A small autoregressive pixel model, trained from scratch.
Model: 16-pixel images, arch transformer_decoder, width 256, layers 6, norm layernorm, activation geglu.
Training: soap at rate 0.0015, 25200 steps, batches of 256.
Data: trained on small renderings of single solids in any pose, 395000 training examples, 16.3 epochs.
Rows from block 2, named by matrix and row number. Rows with one number belong to one attention dimension. Each number is 200 + 40 x the weight over its row's rms, rounded and kept within 0 to 999. All counts start at 0. After the name is the row's rms in percent of the matrix's.
# v: attention query, key and value (stacked) (model.blocks.2.attn.qkv.weight, 768x256, the v third), inputs 172-255
# proj: attention output (model.blocks.2.attn.proj.weight, 256x256, transposed), outputs 172-255
v.23,110,263,142,172,165,274,168,200,156,186,207,201,228,280,237,171,172,141,187,250,248,138,219,168,254,203,245,173,231,194,168,186,195,245,196,187,218,195,205,179,207,207,147,221,121,131,216,139,266,249,242,173,112,170,202,208,204,168,213,258,271,116,132,209,205,226,189,218,170,177,217,210,207,188,239,228,134,221,193,165,184,177,238,154,218
v.24,108,236,136,162,185,252,173,179,209,121,276,193,189,171,235,175,194,212,310,203,231,227,209,203,242,178,233,248,190,160,167,234,202,185,188,268,174,162,225,255,227,179,209,195,149,211,189,213,227,179,208,143,215,209,202,151,182,212,166,278,197,196,257,207,214,212,160,129,177,189,254,172,118,145,135,280,200,172,238,165,218,188,179,200,185
v.25,106,203,218,145,224,164,215,187,220,138,142,162,230,153,255,212,121,199,213,140,199,248,268,170,289,272,212,181,213,208,150,192,230,214,181,244,165,229,224,161,169,180,190,210,243,193,197,212,212,94,254,257,188,182,197,217,164,157,171,213,143,171,210,239,176,225,200,204,248,145,265,209,178,137,222,224,231,178,242,251,191,102,256,216,117
v.26,102,209,236,200,210,154,147,294,193,191,165,252,154,203,180,178,182,226,273,188,162,251,135,192,220,277,227,173,138,246,257,184,197,166,166,198,247,199,223,220,167,266,228,224,211,186,141,198,165,105,187,241,210,117,205,211,199,173,106,250,180,161,207,282,199,121,210,200,229,205,247,172,182,126,263,207,171,207,199,245,200,173,197,244,181
v.27,105,183,149,242,183,153,154,122,183,158,67,201,199,185,128,178,148,227,152,161,164,220,231,301,186,213,234,208,200,214,193,256,190,191,168,138,154,208,258,228,205,222,165,265,285,232,175,231,271,197,187,213,231,241,189,161,180,155,287,212,255,262,184,240,215,174,195,131,256,196,242,165,163,185,215,205,159,153,183,184,135,168,205,223,245
v.28,108,164,200,160,272,159,255,213,277,268,198,175,204,191,100,158,150,161,240,210,242,240,169,233,217,248,179,198,226,293,175,248,223,262,213,198,235,215,197,193,198,154,259,200,219,210,228,181,194,238,183,166,171,170,238,192,150,159,270,222,245,200,288,197,132,208,195,274,259,198,212,255,163,261,167,219,270,231,177,194,202,212,142,157,216
v.29,110,164,267,138,248,178,162,145,247,231,147,255,280,191,254,208,210,163,224,218,151,195,156,201,234,192,218,181,138,209,164,212,223,180,185,168,241,163,237,261,249,152,243,171,210,176,168,211,162,179,195,205,205,198,200,199,225,233,205,206,205,143,137,172,189,205,216,234,175,183,278,149,187,159,248,219,242,132,221,207,213,178,197,198,226
v.30,102,108,235,173,247,224,173,180,209,141,164,196,309,174,216,160,92,236,189,227,217,148,225,82,223,176,176,167,159,228,196,226,204,184,182,290,249,230,188,157,172,149,193,209,201,189,186,112,218,132,159,181,164,184,195,214,220,202,132,168,183,160,265,263,193,176,186,212,188,173,197,164,209,146,162,187,201,239,214,157,188,206,197,150,161
v.31,102,162,222,179,218,224,230,233,166,177,141,191,154,196,147,205,153,144,163,222,262,197,211,272,183,204,225,150,231,137,208,218,212,244,234,250,257,193,73,267,209,253,218,194,180,229,263,201,284,188,188,245,195,275,223,212,273,196,199,208,204,197,210,201,146,248,186,207,212,239,77,174,176,303,167,155,233,225,204,173,212,227,188,184,223
v.32,104,129,139,274,191,234,192,228,176,192,202,226,206,188,175,222,181,176,189,260,136,225,215,194,169,225,132,119,140,218,230,154,197,233,210,175,231,176,263,208,248,181,257,165,196,150,172,201,261,267,227,204,192,218,224,178,258,157,134,196,121,277,165,211,194,206,209,226,172,249,220,186,242,235,229,197,237,156,143,163,181,258,220,181,195
v.33,103,251,238,220,282,244,176,254,189,223,173,192,185,263,172,193,205,267,281,209,205,137,126,245,164,213,194,214,258,188,145,174,263,217,196,141,168,218,190,182,225,185,190,210,239,211,238,183,217,203,216,150,216,179,233,149,259,242,247,200,153,186,153,218,163,116,167,189,200,199,224,202,186,187,268,183,186,215,191,257,182,148,162,196,222
v.34,101,172,236,200,231,213,138,175,190,129,291,204,197,203,202,266,169,162,209,175,217,277,219,203,276,155,177,187,138,257,201,171,225,209,190,196,171,165,190,206,168,209,202,204,194,203,265,222,120,141,187,242,264,218,219,148,180,153,257,291,250,191,222,270,210,226,188,207,132,216,172,248,205,169,158,196,147,182,214,155,206,145,187,166,195
v.35,106,231,174,173,218,184,183,122,207,205,102,159,217,128,204,208,180,94,216,232,196,238,194,221,182,143,221,229,229,112,179,211,218,277,195,246,197,163,256,177,219,165,166,243,218,202,211,256,194,257,234,232,149,151,243,261,232,199,114,218,275,204,170,239,206,180,209,265,197,178,256,154,186,239,208,212,148,204,115,199,255,169,177,211,219
v.36,108,211,204,153,223,150,168,122,210,199,190,201,266,222,154,233,214,251,177,250,175,213,111,184,201,200,230,217,194,147,229,172,174,255,211,206,214,168,166,192,174,188,137,153,213,171,155,210,215,258,119,175,238,227,219,209,207,167,182,262,180,141,143,187,202,237,182,205,223,219,237,220,258,266,227,246,147,123,205,264,215,192,195,123,129
v.37,106,201,219,163,204,221,254,187,149,203,173,216,181,211,207,177,282,171,221,213,253,266,185,219,190,188,208,196,249,234,192,199,187,230,220,154,171,190,162,126,254,267,228,234,182,234,183,247,198,204,172,144,254,207,203,198,165,207,250,166,146,164,96,234,230,135,189,222,239,199,171,228,177,182,128,205,172,263,185,228,176,263,283,199,170
v.38,102,210,164,245,155,179,184,161,294,282,224,220,224,201,202,180,197,126,178,248,219,132,215,192,202,257,195,101,228,195,189,213,168,171,182,268,196,205,224,239,201,191,133,237,235,216,226,183,75,154,194,189,207,212,306,198,169,177,247,177,229,179,179,228,165,203,231,170,99,217,213,230,206,185,202,212,180,206,273,243,234,155,223,240,240
v.39,110,172,198,193,95,180,182,288,204,189,312,188,234,180,210,188,165,214,175,260,177,191,242,293,160,233,221,208,257,151,199,212,226,187,200,204,241,217,174,207,155,244,221,163,215,188,252,115,247,169,217,178,196,204,177,223,172,213,134,251,157,230,222,209,196,180,279,146,165,126,211,222,162,169,244,138,215,167,140,185,245,138,231,237,179
v.40,101,197,146,206,269,191,223,149,255,216,200,216,198,199,238,188,210,190,174,225,226,155,151,199,231,237,205,195,225,169,207,281,161,335,149,225,152,241,163,170,194,224,225,223,197,203,223,202,197,273,217,248,227,201,183,254,196,207,195,197,243,145,165,179,163,206,199,224,347,177,261,149,285,177,236,294,144,120,230,173,184,239,211,177,225
v.41,105,163,187,234,182,233,216,203,224,256,225,192,263,189,201,219,218,217,197,206,272,214,207,184,150,196,211,110,148,160,167,191,224,153,164,260,194,260,270,204,200,182,171,228,158,175,258,253,250,209,136,258,221,199,251,202,193,147,217,285,127,236,132,213,199,136,183,294,139,212,161,190,127,186,136,266,190,229,206,214,212,186,151,294,234
v.42,101,247,214,195,202,232,196,229,192,237,210,196,224,336,247,202,136,207,217,163,149,260,211,256,180,192,173,177,184,145,260,235,223,137,201,160,178,160,217,181,155,215,144,169,185,214,163,183,158,199,223,191,276,131,184,201,172,244,242,200,204,189,132,222,172,194,222,132,228,198,155,161,216,145,205,240,234,141,178,301,195,232,206,180,226
v.43,100,198,212,70,233,167,171,170,165,232,190,203,152,238,233,248,249,252,242,123,228,185,189,138,141,265,163,191,200,220,219,211,188,227,214,161,123,225,169,220,217,198,151,144,125,179,215,170,236,199,180,186,239,204,170,250,192,183,201,203,191,163,203,163,207,187,258,188,218,198,203,197,209,253,169,194,227,154,172,272,198,175,206,193,204
v.44,107,151,254,184,176,225,207,203,207,186,191,219,206,238,200,154,163,161,213,225,182,195,174,200,181,163,260,123,200,223,264,165,272,189,220,165,159,260,272,198,131,217,180,194,267,224,281,191,198,200,227,181,178,220,228,234,228,190,179,190,191,152,188,227,167,194,161,173,213,186,107,152,142,188,153,208,211,201,265,138,216,135,150,253,170
v.45,111,156,227,158,146,180,163,187,191,155,175,121,202,233,214,177,193,243,217,218,205,198,236,182,242,201,245,231,236,210,196,147,250,193,103,177,212,252,272,234,244,232,291,224,206,166,227,154,205,241,212,274,174,205,201,238,199,131,141,228,127,219,262,229,188,204,191,139,203,179,167,133,155,257,212,217,215,169,137,160,184,154,265,187,104
v.46,108,241,198,164,170,225,135,167,205,179,176,194,223,229,173,160,205,131,185,188,207,188,244,216,210,267,199,128,137,160,194,186,221,163,183,243,203,167,177,141,248,167,237,267,261,199,174,206,221,231,245,198,194,260,200,133,188,158,278,213,161,237,226,139,266,191,188,217,223,285,237,202,149,180,248,195,192,171,232,115,186,167,155,174,201
v.47,105,228,221,228,243,214,189,221,151,207,189,135,205,147,172,175,232,123,193,175,241,245,213,225,223,302,174,196,214,250,272,226,204,171,208,247,182,111,194,193,157,262,199,164,308,219,171,220,255,205,146,180,189,166,219,215,174,176,200,141,176,148,153,105,261,183,207,154,179,232,167,166,142,262,130,172,214,254,263,198,217,229,184,216,141
v.48,104,216,227,161,243,181,197,149,280,204,185,187,180,172,168,194,193,239,135,153,209,129,246,232,175,113,205,221,251,243,229,146,205,237,191,232,213,209,280,214,251,233,208,181,224,128,271,206,217,276,247,232,260,175,284,210,208,166,116,211,186,200,264,198,234,158,184,233,130,195,219,201,225,227,247,186,197,275,159,207,146,239,161,268,292
v.49,107,166,150,214,204,179,245,219,231,184,164,215,216,172,247,191,205,189,130,216,190,200,95,147,159,90,232,203,168,168,235,200,207,140,282,241,170,96,180,178,220,196,191,245,138,235,139,147,169,158,181,199,221,234,244,144,223,163,237,207,238,181,219,294,209,176,138,217,181,138,140,144,175,195,154,180,189,203,188,165,234,234,221,219,191
v.50,101,150,224,217,163,205,172,314,168,174,157,181,214,251,208,205,178,168,215,158,201,207,217,202,159,174,202,165,214,159,190,197,179,184,258,146,174,261,261,259,173,194,148,187,223,165,241,212,270,245,159,105,307,246,146,214,210,237,228,235,223,120,152,234,199,239,175,159,226,167,137,200,191,234,278,197,232,163,183,160,152,202,121,181,238
v.51,108,167,184,212,163,218,215,158,240,254,238,253,226,231,192,150,109,178,121,222,221,246,161,227,194,248,218,223,125,172,161,167,192,231,172,199,166,266,201,239,258,161,173,242,144,187,162,234,235,177,189,203,157,130,183,236,239,189,218,198,217,199,192,204,124,186,248,191,296,181,187,197,182,183,189,165,142,226,220,190,246,160,186,181,191
v.52,108,237,176,168,218,194,225,227,118,224,226,193,237,188,127,232,195,177,220,138,125,194,208,250,269,210,165,214,128,210,225,175,181,201,191,88,230,246,210,215,191,146,195,170,171,168,227,194,243,152,248,163,235,217,201,144,209,167,272,209,176,241,148,151,193,196,175,235,111,198,220,165,109,223,130,193,162,202,243,143,172,125,228,269,176
v.53,113,209,244,193,196,191,154,170,242,179,199,199,195,205,245,115,209,174,118,163,279,183,232,167,186,181,138,155,231,212,201,220,219,187,234,260,227,175,186,327,205,196,284,200,196,242,221,162,154,248,159,192,226,245,191,215,191,163,219,252,209,161,130,151,198,232,162,180,219,191,205,36,238,232,192,145,160,239,284,218,207,154,261,172,278
v.54,106,227,202,183,279,249,261,232,222,224,235,293,150,181,207,293,186,199,252,188,214,255,198,264,219,215,173,202,214,220,168,160,197,160,198,159,160,120,224,132,152,258,157,243,238,204,205,128,199,139,191,203,294,222,181,239,170,244,194,208,210,257,207,241,232,165,208,185,218,230,193,215,193,208,114,162,200,219,173,224,198,207,193,268,191
v.55,101,168,218,139,184,183,280,257,201,153,219,221,63,221,194,192,148,229,179,193,233,151,188,196,243,194,256,174,254,240,238,173,216,138,181,231,190,247,246,153,171,161,192,190,149,196,174,286,177,261,202,127,163,202,177,170,140,177,170,186,192,227,189,194,76,180,242,228,266,198,194,212,118,152,213,199,206,189,266,196,161,204,185,170,126
v.56,112,182,246,243,206,265,229,106,133,231,225,233,230,199,148,156,229,215,283,171,180,292,204,198,192,198,178,187,227,176,200,210,220,193,128,154,240,195,190,140,216,251,190,218,262,204,226,67,256,174,160,211,189,186,168,173,177,248,215,240,253,229,187,143,154,141,234,346,230,215,243,203,205,160,203,190,230,207,259,185,244,228,162,220,198
v.57,104,129,221,193,205,134,206,209,159,213,256,165,126,220,190,210,153,168,208,160,201,266,208,148,170,168,215,164,174,294,181,260,213,236,244,265,225,230,246,155,161,193,218,214,184,212,194,262,128,195,232,176,238,167,225,203,170,189,151,134,135,195,205,269,197,204,275,204,119,219,172,193,231,197,118,204,210,244,230,202,235,134,183,155,278
v.58,110,187,190,184,172,155,212,144,222,190,184,265,217,218,244,207,253,164,172,178,215,219,209,205,198,228,162,214,164,98,192,168,217,268,180,238,243,237,109,164,172,174,244,127,239,195,191,134,169,226,208,194,119,172,225,226,230,190,204,222,174,209,221,127,260,227,243,235,169,244,166,234,207,196,130,217,237,261,133,265,208,173,277,224,237
v.59,103,181,314,203,227,164,262,219,239,214,155,180,199,167,210,207,238,201,199,202,168,178,135,215,157,257,205,191,164,223,114,228,196,185,292,234,208,162,139,164,210,213,144,249,179,196,293,165,180,181,145,212,248,142,267,240,240,240,205,264,225,144,241,172,189,219,279,195,176,170,214,211,182,136,176,174,235,233,202,167,224,112,225,254,161
v.60,108,135,168,206,144,128,159,270,273,181,215,126,185,189,201,243,258,155,196,203,169,190,265,203,301,200,226,203,159,204,276,248,160,216,232,205,249,207,231,175,197,183,172,154,220,206,260,262,226,182,256,145,227,184,155,248,218,217,182,235,215,159,138,184,194,242,290,175,165,212,251,153,167,211,259,229,197,143,147,185,194,202,173,194,139
v.61,104,178,215,233,199,187,179,176,164,243,266,215,167,191,222,230,199,167,210,204,211,275,246,186,176,253,152,251,239,139,253,243,127,158,118,212,220,207,241,213,184,141,225,184,232,195,158,209,255,171,125,222,185,249,194,177,227,228,147,173,208,262,259,235,262,189,255,172,277,210,223,187,247,165,241,294,135,240,205,185,130,207,183,165,97
v.62,105,206,171,213,200,233,188,145,190,233,236,167,220,181,169,135,200,231,190,265,190,152,181,160,304,240,78,150,176,225,220,331,187,186,202,128,194,207,163,211,264,152,228,237,211,189,179,212,198,156,186,259,242,139,281,163,140,200,105,195,253,206,210,244,204,211,222,192,220,264,173,172,226,195,222,246,135,200,151,263,175,245,244,185,173
proj.23,100,187,263,286,199,157,128,266,161,168,224,201,173,169,166,206,203,166,152,125,219,265,203,184,239,153,213,213,116,187,162,264,166,199,257,213,192,190,200,163,182,130,231,218,208,285,166,229,195,113,219,250,207,277,247,217,183,275,165,192,162,245,161,173,228,208,167,194,238,243,217,261,123,287,176,187,211,179,185,141,174,148,207,175,169
proj.24,107,217,276,228,188,180,173,210,221,270,219,232,204,194,211,291,237,185,134,251,201,168,174,192,218,213,238,132,285,210,203,245,145,230,185,206,275,191,193,194,184,241,172,188,169,214,201,207,212,214,200,139,121,235,242,215,192,233,213,179,158,219,207,199,234,199,245,233,231,195,112,251,194,200,230,143,206,152,203,220,118,248,180,146,156
proj.25,102,233,180,230,246,174,262,247,263,232,241,236,210,240,222,190,220,208,125,172,196,240,114,175,88,189,213,140,147,197,271,260,210,183,209,178,183,156,251,214,239,243,197,176,197,177,237,180,190,270,233,165,230,151,187,224,204,243,240,203,223,211,192,180,276,182,226,256,197,129,176,286,165,235,133,138,209,191,156,202,224,194,153,261,222
proj.26,102,234,154,226,222,246,150,144,253,158,174,136,216,224,210,221,172,205,189,205,235,208,243,205,222,186,135,200,227,107,177,225,113,225,212,193,136,216,184,201,157,175,144,161,220,160,139,184,193,225,109,87,132,94,208,236,118,216,150,212,137,223,176,185,230,217,207,205,209,236,187,222,214,150,215,248,182,172,137,183,235,201,208,144,208
proj.27,102,191,268,174,25,157,218,245,190,241,239,215,240,169,186,244,181,254,194,234,252,156,216,235,208,197,182,215,136,230,281,203,137,156,211,233,260,192,180,191,142,165,208,191,149,150,152,126,162,182,214,140,236,140,226,192,252,271,254,172,192,209,193,143,211,212,143,242,151,192,244,210,254,173,209,169,257,250,290,177,186,211,177,223,169
proj.28,103,172,167,152,214,264,224,259,167,211,167,257,190,180,208,226,145,161,146,170,136,163,193,235,209,241,230,264,225,123,234,129,213,200,256,189,167,212,232,202,234,252,256,203,233,225,93,304,189,225,136,180,157,169,177,215,180,172,127,258,159,188,177,223,251,165,167,225,235,197,208,169,195,106,211,184,211,214,226,196,221,278,228,304,241
proj.29,100,242,203,252,231,209,226,152,173,223,245,155,160,172,213,169,211,193,267,207,133,303,180,102,161,223,200,301,258,234,205,167,193,218,199,201,241,148,155,204,112,183,239,248,221,161,293,180,249,189,299,185,221,118,236,128,223,171,201,211,196,205,185,250,191,256,195,197,242,176,167,187,148,185,207,147,226,216,196,240,146,183,153,235,143
proj.30,094,249,245,162,174,209,206,258,118,226,241,148,225,199,188,152,188,200,165,175,173,236,212,269,130,182,172,216,251,65,137,156,242,221,127,175,243,101,208,173,281,227,142,185,175,163,155,250,234,232,190,188,213,194,209,243,158,191,179,193,127,235,164,139,262,221,170,135,197,257,258,152,159,201,196,206,155,209,91,229,186,196,192,151,158
proj.31,098,236,227,201,198,188,137,230,209,261,301,259,195,211,133,245,194,172,220,175,147,146,165,154,214,224,228,147,145,196,231,87,200,159,232,210,246,185,294,141,227,171,181,201,221,143,165,249,220,224,270,211,198,269,171,150,175,223,273,177,191,170,169,208,204,182,232,207,176,161,203,170,208,211,160,192,212,213,211,211,205,188,182,208,257
proj.32,101,238,265,161,215,167,188,218,204,161,237,185,217,172,172,165,202,202,254,216,279,202,211,201,206,176,193,233,282,234,208,234,186,196,182,178,122,230,127,244,213,172,181,166,229,341,208,237,195,125,184,206,169,207,219,221,214,235,205,214,261,144,161,209,186,126,176,260,266,168,146,185,203,152,180,137,190,228,201,224,158,130,223,199,168
proj.33,099,161,245,213,201,136,171,119,179,187,219,208,235,193,154,252,193,133,179,195,146,275,201,115,200,233,202,214,220,259,210,240,116,192,208,234,285,263,145,169,215,201,253,163,191,218,223,164,139,137,181,302,179,187,199,255,230,155,192,239,281,193,218,119,187,210,316,176,214,181,221,188,240,237,229,207,222,200,196,167,191,290,205,216,245
proj.34,097,114,163,163,83,212,224,214,277,240,166,187,240,234,186,210,262,259,194,136,231,190,234,217,131,182,196,174,148,234,251,145,212,197,240,208,122,193,137,154,172,236,193,240,153,197,195,251,140,167,218,205,262,159,210,293,232,228,178,252,249,197,157,222,187,224,194,140,182,180,199,221,188,186,209,168,279,140,230,218,176,250,162,265,189
proj.35,095,235,196,227,170,194,287,278,185,205,270,238,161,219,260,230,175,210,219,95,184,106,119,178,154,175,104,193,198,163,266,244,164,185,203,190,210,156,249,270,239,151,134,184,195,272,205,273,204,191,225,212,255,198,255,220,241,185,244,134,182,161,159,193,171,171,190,170,308,216,198,219,235,207,156,263,226,185,216,212,229,144,202,255,201
proj.36,099,159,177,198,212,163,178,196,129,228,255,149,130,241,143,143,160,176,189,196,231,199,291,123,159,148,200,319,248,262,235,205,189,258,160,293,163,201,195,245,253,230,238,231,174,228,245,220,166,141,269,223,216,141,176,208,231,236,221,214,147,168,188,175,242,232,238,250,172,184,140,232,183,165,178,224,267,194,238,215,168,211,220,310,163
proj.37,105,249,168,229,207,238,184,224,195,212,212,263,198,226,222,162,195,121,127,225,140,109,173,175,211,201,178,206,204,182,140,258,180,202,291,231,176,193,193,181,123,261,275,162,186,161,238,151,187,171,164,239,128,210,222,188,202,199,139,170,221,269,220,132,277,209,264,240,181,152,146,225,211,256,223,174,181,174,191,204,211,221,119,186,221
proj.38,099,169,154,249,162,239,160,181,223,209,187,187,186,228,158,221,195,213,239,220,192,254,186,186,177,155,206,230,150,138,228,119,223,140,230,212,212,217,171,253,207,178,188,181,152,195,211,229,279,280,179,267,147,310,143,225,201,226,175,242,211,248,221,239,179,247,216,234,203,154,168,222,117,193,180,193,196,204,214,205,230,135,136,170,180
proj.39,102,248,176,195,219,216,153,161,244,136,119,217,219,281,204,174,219,143,165,235,153,221,209,192,256,228,177,180,186,206,239,174,271,106,132,132,234,189,185,226,248,214,189,228,209,233,209,265,199,215,140,175,207,139,222,254,177,226,205,160,149,224,144,262,195,228,216,177,208,235,193,136,215,149,206,143,202,291,140,204,188,215,236,173,150
proj.40,098,270,155,264,152,184,186,316,181,138,240,187,222,172,241,163,211,233,212,176,156,228,242,115,260,197,179,140,217,227,194,161,189,242,230,198,263,159,244,138,201,228,175,169,219,210,190,179,183,192,251,190,189,163,183,174,201,233,122,185,249,157,259,159,237,238,169,208,176,197,240,155,196,168,240,156,247,231,207,245,192,149,203,293,103
proj.41,099,193,130,167,184,156,220,299,131,168,163,223,122,246,168,223,214,158,226,197,172,181,223,211,179,200,168,180,250,223,198,212,305,170,238,165,174,94,212,205,244,195,230,205,174,234,263,251,227,200,204,234,121,222,188,221,171,225,251,186,162,149,172,207,213,245,266,188,278,187,148,137,244,219,245,156,252,163,317,196,253,221,165,133,234
proj.42,095,119,250,195,195,180,210,133,248,145,114,231,188,149,182,195,168,167,234,239,153,233,233,89,181,223,160,182,238,144,196,215,173,206,212,238,252,304,200,197,195,220,192,159,133,181,136,151,184,187,227,231,220,217,194,133,223,122,135,235,174,143,224,190,183,221,199,146,129,188,241,207,189,196,206,222,191,178,181,96,274,158,225,225,182
proj.43,099,214,215,263,177,221,160,214,182,196,176,222,174,263,192,181,142,174,184,190,177,231,215,233,232,99,171,208,254,209,200,260,304,173,272,117,257,225,212,257,158,158,218,187,245,186,193,200,195,248,205,287,128,128,231,180,214,183,187,192,105,267,174,141,144,241,202,209,139,195,91,275,245,217,267,157,176,181,218,267,245,146,196,260,191
proj.44,104,243,130,250,202,204,234,244,109,223,197,191,165,90,197,282,200,229,198,157,249,189,263,146,174,166,228,252,199,161,151,155,202,224,166,163,205,179,227,200,242,213,179,234,164,237,179,254,188,173,242,188,241,178,185,163,177,211,171,142,141,204,207,216,206,195,189,190,212,230,251,178,242,216,224,213,142,194,240,274,220,162,170,140,197
proj.45,104,202,144,243,234,190,156,207,206,156,218,199,208,168,185,250,203,186,173,227,223,160,166,195,149,204,197,172,144,199,68,140,161,226,183,185,256,196,155,188,197,192,197,209,160,225,169,210,179,256,221,168,230,191,193,297,210,220,290,147,244,204,243,157,233,224,217,214,238,199,270,251,236,124,219,179,204,235,244,215,269,209,242,197,227
proj.46,100,198,269,209,159,231,235,243,125,235,249,207,191,207,194,252,198,243,151,190,212,204,224,182,219,206,230,224,149,223,186,280,251,204,233,163,189,243,183,138,187,211,199,195,233,202,307,262,153,138,181,197,210,198,124,202,233,205,133,114,197,259,181,274,271,256,219,215,192,179,201,152,275,207,143,230,190,139,189,159,241,262,233,218,206
proj.47,104,202,167,159,199,201,203,228,246,171,196,216,200,203,123,172,160,159,171,205,231,175,193,205,244,220,257,191,92,133,207,195,200,169,202,178,203,218,203,224,222,196,227,240,141,210,189,197,180,170,270,142,194,168,163,218,263,139,168,126,189,262,114,267,114,175,185,280,183,192,105,220,248,220,228,175,203,135,134,227,234,160,147,180,197
proj.48,099,212,249,235,183,285,183,154,207,182,198,183,136,152,133,157,242,240,218,196,90,268,206,132,233,165,155,179,256,136,199,235,158,222,171,168,173,208,168,228,202,215,202,155,195,244,180,177,237,165,166,231,173,228,127,156,228,194,231,193,297,219,228,250,192,307,202,119,185,169,226,226,196,207,210,201,171,159,181,228,288,183,231,265,179
proj.49,101,188,220,203,162,160,224,204,132,195,222,180,154,184,187,201,230,259,191,289,231,145,186,260,150,282,141,172,233,150,221,181,219,238,178,200,270,199,206,193,261,180,136,228,237,130,288,157,222,197,235,247,171,173,204,138,253,267,229,206,228,188,151,179,229,238,207,179,254,210,240,297,239,143,175,249,241,171,252,266,204,227,123,122,187
proj.50,098,198,131,139,234,134,223,203,199,252,212,218,170,181,179,230,154,163,198,165,207,242,198,233,238,178,240,189,182,232,259,206,217,145,132,293,199,158,186,217,259,250,203,240,164,184,157,214,201,137,237,181,154,219,241,237,193,216,234,214,217,281,157,144,117,236,207,230,254,237,229,228,197,207,195,157,217,190,284,208,239,116,182,212,156
proj.51,096,173,211,295,173,156,224,190,150,178,129,194,162,144,225,151,239,246,251,136,178,157,219,147,174,163,113,155,181,177,145,288,145,111,233,217,189,176,268,234,198,218,284,168,216,191,208,165,260,196,232,169,182,219,220,170,255,209,154,149,263,130,131,235,237,221,212,207,131,195,126,129,159,212,220,193,185,198,160,213,154,205,211,216,295
proj.52,106,244,263,202,248,149,199,203,187,295,184,188,235,201,242,222,236,209,205,256,164,161,249,150,177,191,219,227,218,198,240,191,180,223,190,193,189,267,228,219,261,156,257,155,169,232,238,234,194,213,183,177,312,180,162,258,229,243,201,196,213,192,261,207,158,279,188,162,282,183,224,226,192,235,176,256,238,139,231,264,227,273,170,132,213
proj.53,099,216,210,223,205,114,210,208,216,209,262,137,150,210,160,225,233,263,227,313,203,274,163,239,235,146,220,250,195,154,156,215,227,165,230,217,288,177,242,162,259,228,194,247,209,169,203,226,221,243,269,179,280,140,141,223,204,182,133,135,208,215,155,179,239,181,232,174,168,239,167,256,231,197,198,121,269,214,286,252,189,150,197,201,194
proj.54,102,136,234,231,193,198,321,278,255,140,177,118,240,171,197,170,262,146,94,172,246,135,170,211,227,275,236,214,247,196,215,203,173,214,271,195,231,250,186,180,257,171,223,209,182,169,250,151,201,237,197,186,214,185,247,149,251,184,213,195,186,243,218,201,163,163,146,257,245,211,260,123,247,241,214,258,147,253,261,199,193,215,195,151,156
proj.55,097,192,140,202,261,205,165,164,198,190,166,175,228,198,125,249,168,247,211,242,135,247,165,258,197,175,203,186,115,239,157,226,171,229,105,225,283,142,165,214,174,145,167,197,201,215,229,146,221,179,216,201,198,190,216,211,210,237,203,236,274,182,257,239,287,291,196,188,225,201,101,234,202,238,224,209,175,245,137,171,171,229,223,207,228
proj.56,105,117,155,225,195,133,231,210,193,227,170,202,163,219,224,176,244,209,199,189,160,124,174,193,241,223,207,240,126,239,211,137,238,228,214,226,184,168,216,169,214,193,299,181,151,240,173,231,172,217,177,181,194,250,200,259,221,158,202,202,153,207,154,171,202,196,246,178,239,203,199,174,181,185,204,189,129,185,184,150,216,218,173,203,231
proj.57,101,233,192,200,174,263,243,247,213,203,187,172,265,226,197,236,170,279,214,261,154,222,156,131,243,156,121,171,199,196,152,209,181,201,192,229,232,183,202,247,216,178,157,207,243,127,145,205,208,181,103,176,191,210,200,296,185,215,195,238,234,147,161,253,202,183,277,159,155,186,206,258,192,249,305,274,150,241,139,141,234,234,200,206,187
proj.58,099,247,179,160,191,178,230,243,155,189,170,167,150,177,227,181,188,201,215,263,145,200,188,179,220,184,244,271,224,244,256,256,161,161,221,165,218,185,241,237,255,254,163,115,287,243,233,294,184,227,223,268,255,172,200,244,133,210,223,179,200,253,181,227,170,193,191,230,192,201,251,216,228,210,234,192,161,131,167,258,217,233,207,186,179
proj.59,103,178,260,181,196,167,120,144,226,190,218,119,122,197,172,212,215,145,211,134,253,168,185,189,232,178,239,235,239,213,234,203,182,165,152,179,195,180,198,307,166,226,294,240,253,217,200,202,208,208,258,193,192,239,208,172,190,267,233,214,179,277,151,197,200,175,211,143,157,243,200,212,243,162,219,207,176,237,148,230,219,223,210,215,259
proj.60,102,196,175,187,203,248,202,199,199,235,255,227,177,242,94,227,153,266,190,192,151,255,167,178,153,190,185,154,236,179,174,213,230,194,163,196,159,183,198,232,236,205,172,224,180,252,158,215,189,225,230,196,256,123,251,220,112,207,226,272,175,260,188,178,152,176,132,238,196,195,178,168,203,211,197,164,209,195,122,223,241,211,170,191,182
proj.61,096,218,222,222,231,209,212,263,192,261,81,199,154,271,195,235,225,240,199,219,221,179,195,215,246,176,238,181,197,210,189,113,233,206,197,180,240,251,223,91,129,287,221,181,205,178,241,197,142,191,169,186,205,123,269,246,234,242,188,201,174,207,157,173,107,160,219,247,139,168,237,178,169,140,190,219,126,261,150,162,200,180,238,202,243
proj.62,104,237,187,197,156,235,190,168,261,199,237,242,170,161,197,143,146,210,249,131,264,182,218,162,159,179,218,215,240,185,207,176,204,174,250,230,217,199,254,251,199,143,217,207,198,198,242,267,254,256,234,185,193,208,177,191,224,232,205,236,181,229,162,199,285,110,190,167,175,122,166,200,180,219,95,192,290,252,187,186,226,145,166,236,207